Rows from block 3 of the audio encoder of a small audio captioner, named by matrix and row number. Rows with one number belong to one neuron. Each number is 50 + 15 x the weight over its row's rms, rounded and kept within 0 to 99. All counts start at 0.
After each neuron's rows are labels from the 100 clips, of 14848, where the neuron reaches its highest value: "top examples" is what is common among them. Only what is clearly more common there than usual is listed. The data: songs of 200 made-up bird species, synthesised, often over outdoor noise.
# fc1: MLP up (encoder.blocks.3.mlp.fc1.weight, 768x384), inputs 308-383
# fc2: MLP down (encoder.blocks.3.mlp.fc2.weight, 384x768, transposed), outputs 308-383

fc1.495:31 48 24 49 42 54 61 70 63 69 40 51 47 60 56 44 70 46 31 69 51 51 50 46 30 35 81 68 76 68 50 31 67 65 13 42 38 50 27 59 26 57 85 43 31 35 45 75 43 19 52 56 30 43 67 43 37 59 52 55 46 46 48 61 34 37 59 34 47 28 67 43 31 28 39 73
fc2.495:48 61 58 44 55 47 28 54 61 57 42 18 57 77 35 68 33 46 51 52 53 40 72 72 28 37 49 56 43 57 22 53 31 77 48 50 51 64 58 59 61 43 84 55 67 37 59 58 64 60 81 61 57 76 72 82 72 28 69 41 78 37 43 55 43 45 43 63 51 54 55 45 75 25 53 32
top examples: high song; arch

fc1.24:31 36 40 52 46 48 55 57 39 32 69 67 57 44 27 69 67 22 22 49 49 56 69 30 63 41 45 50 41 16 57 38 68 55 24 56 49 41 14 57 52 54 58 47 37 61 21 58 47 38 50 41 64 36 44 45 42 39 64 15 72 49 56 33 63 37 62 49 38 72 40 48 43 73 66 77
fc2.24:50 55 51 47 54 52 88 51 55 57 29 58 48 42 47 40 28 56 60 68 69 79 52 70 49 38 40 72 52 16 54 47 65 44 62 59 54 24 28 72 58 46 39 52 65 47 59 46 48 60 62 55 44 53 32 35 37 45 64 21 36 75 37 59 25 36 51 34 54 60 45 59 38 82 43 82
top examples: text has "over"; rain; pink noise; rumble

fc1.313:53 35 39 36 34 58 47 35 54 39 33 31 65 48 42 22 42 59 64 34 46 47 74 55 39 40 37 45 43 40 80 44 32 23 24 70 52 43 74 58 57 56 48 62 53 44 58 52 68 60 45 33 56 69 53 58 34 40 46 52 24 55 54 58 64 34 51 81 69 49 49 48 54 41 40 26
fc2.313:56 39 59 31 51 59 77 61 45 33 40 64 33 51 65 41 40 32 67 58 55 56 86 41 45 38 49 56 46 34 55 43 66 27 59 35 26 15 67 56 36 64 71 51 44 57 35 55 38 15 57 62 45 29 30 42 36 40 63 15 24 67 56 49 37 77 50 35 63 25 64 48 45 79 30 75
top examples: high song; harsh note; first syllable: harsh note

fc1.597:14 40 53 61 28 46 56 69 56 68 57 80 58 83 53 40 44 53 49 42 59 32 34 21 64 45 64 49 47 63 69 33 49 64 42 43 57 49 40 41 45 62 78 42 65 53 54 59 56 03 59 57 56 44 49 70 47 52 52 52 67 38 89 23 65 50 43 47 71 59 50 46 21 47 40 62
fc2.597:67 52 34 78 63 80 59 61 28 63 31 26 48 29 48 73 71 68 46 53 48 50 43 45 59 48 65 43 47 60 65 54 63 59 62 58 41 49 25 53 05 36 54 43 49 60 31 76 48 22 45 56 37 51 57 40 70 63 65 48 46 30 33 44 22 63 32 03 47 38 66 53 39 63 28 49
top examples: high song; clipping; text has "clipped"; first syllable: steady whistle

fc1.251:72 31 53 52 55 27 48 44 27 82 12 74 41 56 67 49 65 43 45 66 64 40 46 48 41 23 55 44 42 25 18 64 45 39 14 40 64 53 70 26 41 47 65 79 45 53 31 52 51 59 67 55 73 42 39 68 59 39 60 58 61 51 24 59 52 19 68 39 49 52 72 71 28 53 49 26
fc2.251:43 65 54 31 58 78 25 46 59 32 63 23 42 30 60 25 40 53 56 53 55 61 44 54 67 49 30 74 41 33 32 36 44 29 53 50 42 58 60 62 44 44 72 28 49 55 45 36 55 48 42 53 32 56 53 44 43 48 38 85 40 66 52 60 70 31 49 48 54 48 38 65 39 50 28 46
top examples: text has "over"; low song; crickets; rain

fc1.394:28 32 55 85 53 61 22 37 47 75 30 66 31 61 43 46 37 41 45 35 43 69 49 49 29 52 46 48 47 46 71 39 31 70 38 48 69 20 54 41 54 37 70 84 31 47 51 58 74 39 64 32 58 53 74 66 69 58 31 68 70 43 39 47 60 19 34 38 65 52 46 47 25 66 18 67
fc2.394:76 43 27 33 39 59 42 47 39 37 60 37 54 28 58 43 26 52 58 48 75 62 57 57 55 35 51 54 64 46 32 54 72 46 73 43 42 44 58 71 57 54 47 36 42 45 48 42 55 55 53 42 33 56 42 47 48 59 57 87 49 48 30 45 42 55 41 37 42 50 48 41 55 50 47 51
top examples: text has "over"; click; fast repeats; crickets

fc1.132:21 65 61 65 41 45 39 42 33 42 66 53 46 50 61 45 62 39 61 42 39 17 51 28 44 41 56 53 61 41 64 43 45 43 53 72 75 35 78 41 43 68 51 56 53 45 32 61 49 67 59 40 22 39 52 64 48 38 48 35 66 60 76 29 47 46 32 39 74 37 77 59 36 70 57 47
fc2.132:63 61 23 62 74 50 59 70 36 63 45 42 22 52 49 37 54 20 27 66 53 41 42 79 37 27 13 47 44 37 40 27 50 63 60 56 55 55 78 57 53 68 72 27 65 57 54 36 57 61 36 37 61 63 67 47 65 86 29 69 59 62 60 59 75 58 19 55 31 59 32 56 45 48 57 68
top examples: text has "over"; stream; pitch: middle

fc1.46:39 33 36 52 28 52 44 66 52 62 44 88 43 51 38 48 35 50 40 24 64 47 68 36 64 42 63 69 50 49 49 55 38 69 67 51 65 27 40 53 63 41 35 45 69 73 36 60 45 69 60 35 44 46 57 60 42 59 58 57 65 51 71 41 51 17 23 48 61 49 51 27 34 68 55 48
fc2.46:33 26 36 45 37 47 68 52 60 63 67 28 15 28 51 37 39 58 40 63 39 51 59 67 29 44 54 51 36 57 46 53 35 81 75 46 71 41 41 65 50 56 37 43 79 80 36 42 59 76 30 17 43 24 35 47 50 39 90 46 56 67 52 71 62 66 71 31 56 41 62 58 50 55 59 49
top examples: high song; first syllable: steady whistle; rain

fc1.638:58 44 44 66 44 39 55 40 45 76 46 67 56 44 48 71 47 30 41 54 40 45 67 56 67 37 56 47 44 26 10 30 27 58 02 44 57 23 58 33 40 67 34 84 63 54 62 34 74 47 72 35 59 64 43 58 75 25 46 40 47 51 35 58 61 33 74 38 48 59 75 83 23 78 28 38
fc2.638:14 63 42 33 45 69 22 47 58 47 68 31 25 70 45 31 49 59 49 59 55 71 51 67 61 41 44 57 47 62 60 22 42 79 59 56 55 62 53 71 26 30 76 44 66 57 49 40 35 73 44 46 49 35 70 48 47 67 63 60 47 78 80 61 46 29 30 55 49 47 32 64 39 38 45 77
top examples: text has "over"; stream